From a checkpoint of a small self-supervised audio encoder (BEST-RQ).
Model: arch ecapa_tdnn, norm groupnorm, activation gelu, depths [8].
Training: soap at rate 0.0034, 11200 steps.
Data: trained on synthesised imitations of 52 everyday sounds, one a clip, 39062 training examples, 110.1 epochs.
Rows from block 4 of a small self-supervised audio encoder (BEST-RQ), named by matrix and row number. Each number is 200 + 30 x the weight over its row's rms, rounded and kept within 0 to 999. All counts start at 0. After the name is the row's rms in percent of the matrix's.
After each channel's rows are labels from the 100 clips, of 14848, where the channel reaches its highest value: "top examples" is what is common among them. Only what is clearly more common there than usual is listed. The data: synthesised imitations of 52 everyday sounds, one a clip.
# c30: last pointwise conv (model.blocks.4.c3.0.weight, 384x384x1), inputs 0-95

c30.284,103,240,182,186,167,279,236,188,235,201,191,176,207,199,243,196,225,208,128,181,154,174,189,207,171,193,191,191,174,172,176,186,197,248,246,184,165,212,213,183,176,177,182,203,220,204,206,210,199,194,214,217,202,216,277,218,232,220,178,123,193,219,234,191,225,214,160,170,162,169,173,148,246,231,218,169,169,228,206,181,176,209,181,186,200,168,218,123,186,153,201,188,213,176,196,171,244
top examples: people; chatter

c30.72,099,213,204,182,196,178,181,181,186,205,194,216,187,156,196,201,135,196,163,223,219,206,215,161,205,203,206,204,170,242,201,200,188,172,159,175,243,211,193,261,243,176,204,223,213,172,176,196,208,193,208,155,165,160,169,233,171,192,170,209,223,221,178,192,212,199,139,177,178,169,296,193,230,208,218,173,174,192,217,229,227,170,169,213,203,241,227,288,291,183,199,205,183,142,187,234,212
top examples: people; crying baby

c30.0,106,196,201,201,232,193,244,194,176,182,156,202,191,179,188,150,221,218,205,229,209,210,197,193,193,174,235,271,158,182,164,180,229,206,162,148,203,213,232,242,229,245,168,167,207,175,205,193,155,141,160,181,194,215,164,134,226,179,196,152,229,199,200,212,191,252,153,217,230,181,209,212,162,177,207,261,196,177,175,178,205,176,200,138,174,166,197,254,190,148,189,223,216,230,215,192,173
top examples: people; crying baby

c30.232,101,134,180,171,245,180,168,211,222,193,189,169,218,194,189,228,229,165,180,169,170,207,163,146,187,257,189,177,187,190,198,167,157,191,241,200,186,211,229,133,211,170,227,212,164,212,196,159,248,178,149,223,179,189,191,193,196,178,199,190,134,206,181,221,177,204,216,162,137,167,179,163,183,169,163,191,146,178,143,191,170,236,196,198,164,171,210,205,173,208,221,194,201,192,223,166,169
top examples: nature

c30.162,096,199,209,238,211,240,205,175,126,203,175,178,207,146,228,211,169,179,196,199,172,232,192,187,179,225,161,202,184,236,213,215,177,179,166,194,216,187,202,220,211,183,239,146,190,197,191,197,214,162,214,202,218,175,215,205,181,162,148,218,239,171,220,188,210,194,172,170,190,159,174,238,254,225,192,201,208,162,257,184,230,158,175,197,223,169,271,199,172,219,207,160,210,181,151,194,215
top examples: machines and effects; electric buzz

c30.294,101,194,209,256,204,193,205,195,216,193,174,200,209,219,172,245,188,169,219,211,182,189,172,209,174,179,178,195,203,227,213,249,224,198,215,248,175,183,149,153,227,182,227,200,187,190,187,206,187,165,175,166,198,183,211,155,159,202,193,200,193,217,170,190,189,229,192,223,230,196,180,242,191,180,236,210,164,169,178,179,185,215,216,206,181,222,184,162,240,195,161,183,238,137,182,191,211
top examples: animals

c30.125,105,209,180,228,197,170,199,194,198,210,196,219,185,203,188,205,180,216,170,188,183,235,206,210,208,210,233,251,170,160,208,164,202,155,185,171,248,216,198,208,232,144,184,189,232,271,156,250,187,226,216,185,211,161,190,179,135,198,183,187,192,188,182,206,213,192,183,209,161,195,216,184,179,167,196,186,161,207,207,183,235,214,179,217,227,193,181,199,219,200,218,183,203,204,196,191,235
top examples: machines and effects; electric buzz

c30.152,099,222,204,264,237,230,210,193,170,180,248,187,221,202,202,210,203,184,200,258,248,187,200,202,208,186,227,187,206,232,176,183,173,195,155,178,162,239,210,205,197,199,165,215,199,216,208,168,165,184,180,203,171,218,210,233,168,179,208,192,145,190,156,241,195,223,155,242,194,164,177,238,172,238,228,218,219,176,181,172,174,230,173,156,241,235,180,156,191,182,170,184,168,167,213,211,206
top examples: mains hum

c30.54,098,177,177,247,143,184,207,169,221,185,223,198,221,156,168,220,199,206,206,194,166,151,191,160,170,272,164,207,175,191,216,262,251,158,186,202,160,222,203,180,240,177,226,227,272,212,190,203,149,196,155,192,268,129,234,168,155,241,244,167,197,233,193,207,252,219,153,235,227,177,258,187,299,166,195,240,174,179,216,130,205,230,250,215,202,229,233,187,189,249,231,215,228,215,218,225,149
top examples: animals; mooing

c30.371,102,167,188,196,243,199,268,223,192,256,194,187,194,104,228,203,231,170,220,229,120,260,226,149,178,240,195,205,172,244,175,182,195,237,200,185,217,242,200,180,151,170,180,256,197,169,236,209,217,226,195,198,165,191,186,151,219,202,200,179,247,233,193,175,223,200,184,193,193,209,149,211,201,245,175,196,166,237,230,196,212,155,256,222,211,146,220,259,146,185,213,207,157,162,158,190,167
top examples: mains hum

c30.73,100,155,187,187,173,169,162,171,259,268,168,186,171,218,200,210,210,235,240,174,135,221,203,210,167,239,229,197,205,194,260,223,160,217,212,205,238,226,243,206,215,215,197,202,210,182,205,169,184,204,176,258,213,220,227,210,215,172,207,192,183,240,116,168,185,157,165,215,280,239,208,215,179,208,140,168,222,199,189,220,226,193,200,232,198,190,235,186,217,146,173,179,205,254,176,160,163
top examples: mains hum

c30.292,095,206,245,219,188,163,193,179,218,183,196,180,198,215,220,275,258,222,216,217,186,179,212,211,241,208,183,212,168,151,205,181,200,236,202,195,266,235,141,216,188,168,191,184,138,192,222,206,203,203,225,227,187,196,219,217,166,148,225,195,203,247,190,158,168,206,229,193,216,230,193,196,247,192,182,205,199,172,161,166,177,172,185,217,213,244,231,187,168,238,219,228,187,236,205,198,193
top examples: mains hum

c30.342,102,171,239,215,220,220,192,178,182,216,223,135,181,179,195,197,221,164,185,160,236,182,201,158,252,183,218,176,208,214,218,167,209,226,194,210,195,194,203,162,178,244,242,222,200,163,225,176,189,235,166,163,156,227,166,251,186,218,181,169,213,234,186,247,217,240,180,241,164,191,238,194,203,207,228,167,177,237,187,215,241,191,157,157,212,171,189,208,244,243,177,266,165,197,210,225,221
top examples: animals; howling

c30.285,099,183,162,155,196,194,169,150,179,191,161,181,211,186,159,220,181,197,184,187,203,224,186,193,206,193,260,188,177,202,256,178,229,218,215,190,188,220,227,131,218,176,195,181,243,179,212,201,168,201,153,240,194,238,173,152,145,238,216,234,178,209,202,183,145,230,193,181,157,179,153,215,218,211,187,241,172,180,264,180,191,211,204,177,200,251,193,209,218,203,207,214,203,187,232,195,166
top examples: thin (high-pass)

c30.171,102,155,213,216,238,207,244,180,161,225,210,211,210,160,224,211,224,193,188,224,234,176,191,226,253,212,168,186,241,251,187,192,190,239,159,191,168,220,222,207,160,159,222,233,212,193,215,201,187,213,193,150,188,222,224,216,200,182,166,188,173,171,184,226,219,165,188,209,165,205,140,160,149,208,215,221,217,177,164,215,165,206,185,205,217,215,218,183,211,153,223,197,170,199,152,206,226
top examples: machines and effects; electric buzz

c30.237,102,171,166,167,180,221,252,234,206,205,265,163,224,244,279,152,250,189,268,222,191,157,182,173,199,195,232,213,161,193,207,210,235,206,210,195,219,203,190,168,209,178,218,170,216,165,176,183,221,232,191,162,194,184,144,203,196,172,271,204,201,186,234,176,211,206,169,183,224,227,219,163,213,187,221,202,214,231,210,205,231,174,207,233,172,200,176,210,224,205,196,198,198,191,180,202,157
top examples: animals; frog croaking

c30.31,096,186,183,188,200,193,229,229,207,187,213,180,179,130,218,183,212,176,180,181,165,161,204,171,213,168,194,206,183,191,182,184,215,205,209,142,212,207,187,284,148,181,228,165,189,214,185,224,198,177,165,178,205,161,177,213,178,219,218,240,182,214,169,236,174,188,200,242,207,172,197,192,167,205,211,177,195,215,165,241,221,225,203,180,167,165,218,130,219,144,198,222,216,207,201,209,162
top examples: machines and effects

c30.206,103,196,195,205,144,252,193,154,226,211,185,206,188,202,235,143,199,204,198,192,203,162,177,219,194,225,218,185,259,211,210,206,192,171,211,187,192,171,211,201,162,161,208,172,221,226,241,209,226,216,199,227,172,191,208,172,236,187,213,210,148,185,168,215,131,205,177,144,198,259,221,207,174,231,227,193,172,220,201,199,184,151,240,189,141,234,167,184,189,221,218,192,223,165,199,184,168
top examples: thin (high-pass)

c30.214,102,191,182,171,178,178,156,198,228,180,185,205,173,167,190,206,220,233,224,202,210,156,236,204,200,140,179,223,251,218,193,187,192,192,245,240,189,182,202,155,207,135,227,133,196,203,153,208,237,205,302,157,193,193,192,170,149,178,172,250,224,232,197,209,234,186,130,224,211,212,208,183,253,212,244,204,214,201,204,182,192,219,223,227,177,175,201,164,192,191,185,187,216,169,180,165,214
top examples: people; crying baby

c30.96,100,216,175,217,193,209,175,179,176,171,152,156,178,153,244,183,176,183,227,164,222,178,158,198,203,185,216,171,188,218,176,191,248,207,183,215,216,222,184,220,207,195,200,145,192,204,229,148,224,258,179,178,211,172,175,219,186,220,194,186,176,198,165,152,181,262,181,237,187,221,178,154,187,207,197,242,174,180,211,228,184,229,229,169,178,249,225,225,202,223,173,183,230,124,228,163,199
top examples: rumble

c30.361,102,192,215,208,214,208,163,212,232,222,191,157,192,171,178,187,186,174,227,253,184,189,190,205,220,165,229,226,208,197,189,168,195,187,206,167,156,209,221,208,186,219,269,186,238,213,225,232,206,221,204,178,199,186,226,199,195,247,184,146,228,171,166,203,186,176,209,196,224,197,217,230,207,210,130,149,189,219,213,192,163,178,197,216,173,209,202,137,204,163,185,201,217,200,203,194,233
top examples: nature; thunder

c30.188,101,156,174,230,183,201,210,217,184,198,200,159,216,149,199,213,205,190,217,166,246,146,169,177,223,217,218,243,144,226,207,221,182,139,187,192,242,238,195,198,224,169,227,206,198,176,236,216,220,156,212,178,205,197,194,224,154,162,204,143,199,194,212,230,177,215,142,205,242,160,192,196,142,172,210,206,212,195,195,144,164,202,223,178,200,261,209,155,226,165,218,181,192,203,187,195,179
top examples: nature

c30.3,096,251,207,183,196,137,152,206,163,200,170,215,204,178,185,180,259,168,187,163,166,206,205,141,224,181,169,194,209,194,190,201,227,198,192,222,200,196,205,227,189,134,197,260,222,182,199,246,198,194,239,187,159,201,220,221,226,198,214,146,241,177,161,201,217,147,205,205,200,235,200,181,200,228,216,200,171,231,215,181,186,224,221,191,174,181,174,187,206,169,202,182,163,202,143,211,184
top examples: people; chatter

c30.91,104,219,143,181,185,192,217,224,187,201,169,186,175,197,225,168,254,217,198,237,195,218,223,202,165,188,231,148,150,214,209,164,173,189,181,184,179,156,221,185,183,200,217,254,199,223,204,167,209,273,195,212,250,171,262,205,161,256,139,211,195,217,185,287,183,205,188,170,176,250,188,258,230,203,170,182,163,224,169,180,201,175,212,173,169,204,211,197,174,178,229,196,186,194,162,244,164
top examples: animals; siren; mooing

c30.64,104,224,223,190,159,190,193,234,213,194,137,222,182,194,181,199,215,210,188,167,193,185,191,179,211,188,179,184,231,211,237,195,198,161,213,187,202,183,207,150,186,193,185,175,173,220,160,155,206,214,228,154,206,177,227,204,172,220,202,198,182,163,220,154,216,206,164,176,226,168,178,191,180,200,238,204,201,168,262,204,263,176,203,202,230,210,222,227,190,149,204,205,220,157,222,139,216
top examples: people; chatter

c30.296,094,219,159,172,204,193,205,186,219,195,190,186,175,161,211,182,198,186,193,209,207,161,177,173,151,214,168,186,192,120,180,190,207,213,184,180,199,204,200,176,178,267,180,222,205,180,200,190,212,188,248,207,183,193,214,206,200,153,224,199,240,227,174,226,226,210,198,209,268,173,200,267,197,224,230,182,249,225,261,184,175,198,225,205,149,184,216,189,152,224,241,216,220,240,196,221,209
top examples: people

c30.126,097,124,198,204,207,236,202,214,210,205,191,209,167,221,177,245,186,257,230,184,227,202,235,170,229,211,217,188,232,178,201,202,212,179,200,195,218,176,182,247,201,174,198,221,144,169,195,199,217,204,206,198,215,163,189,163,183,226,210,177,159,288,176,144,191,212,198,196,152,155,171,156,176,241,233,174,200,205,189,200,239,175,177,212,166,255,271,195,270,168,208,238,196,249,176,168,167
top examples: mains hum

c30.16,101,196,226,192,217,193,165,236,214,205,174,234,189,220,217,222,215,205,203,191,214,189,179,172,126,195,218,230,220,222,174,228,193,200,203,216,155,265,181,155,250,198,225,141,183,228,217,237,166,176,152,223,140,158,205,203,145,211,203,266,211,226,178,188,176,233,203,270,265,143,270,162,160,220,168,216,192,205,204,179,173,253,228,214,210,146,191,222,192,203,199,206,217,152,256,159,229
top examples: rumble; muffled (low-pass)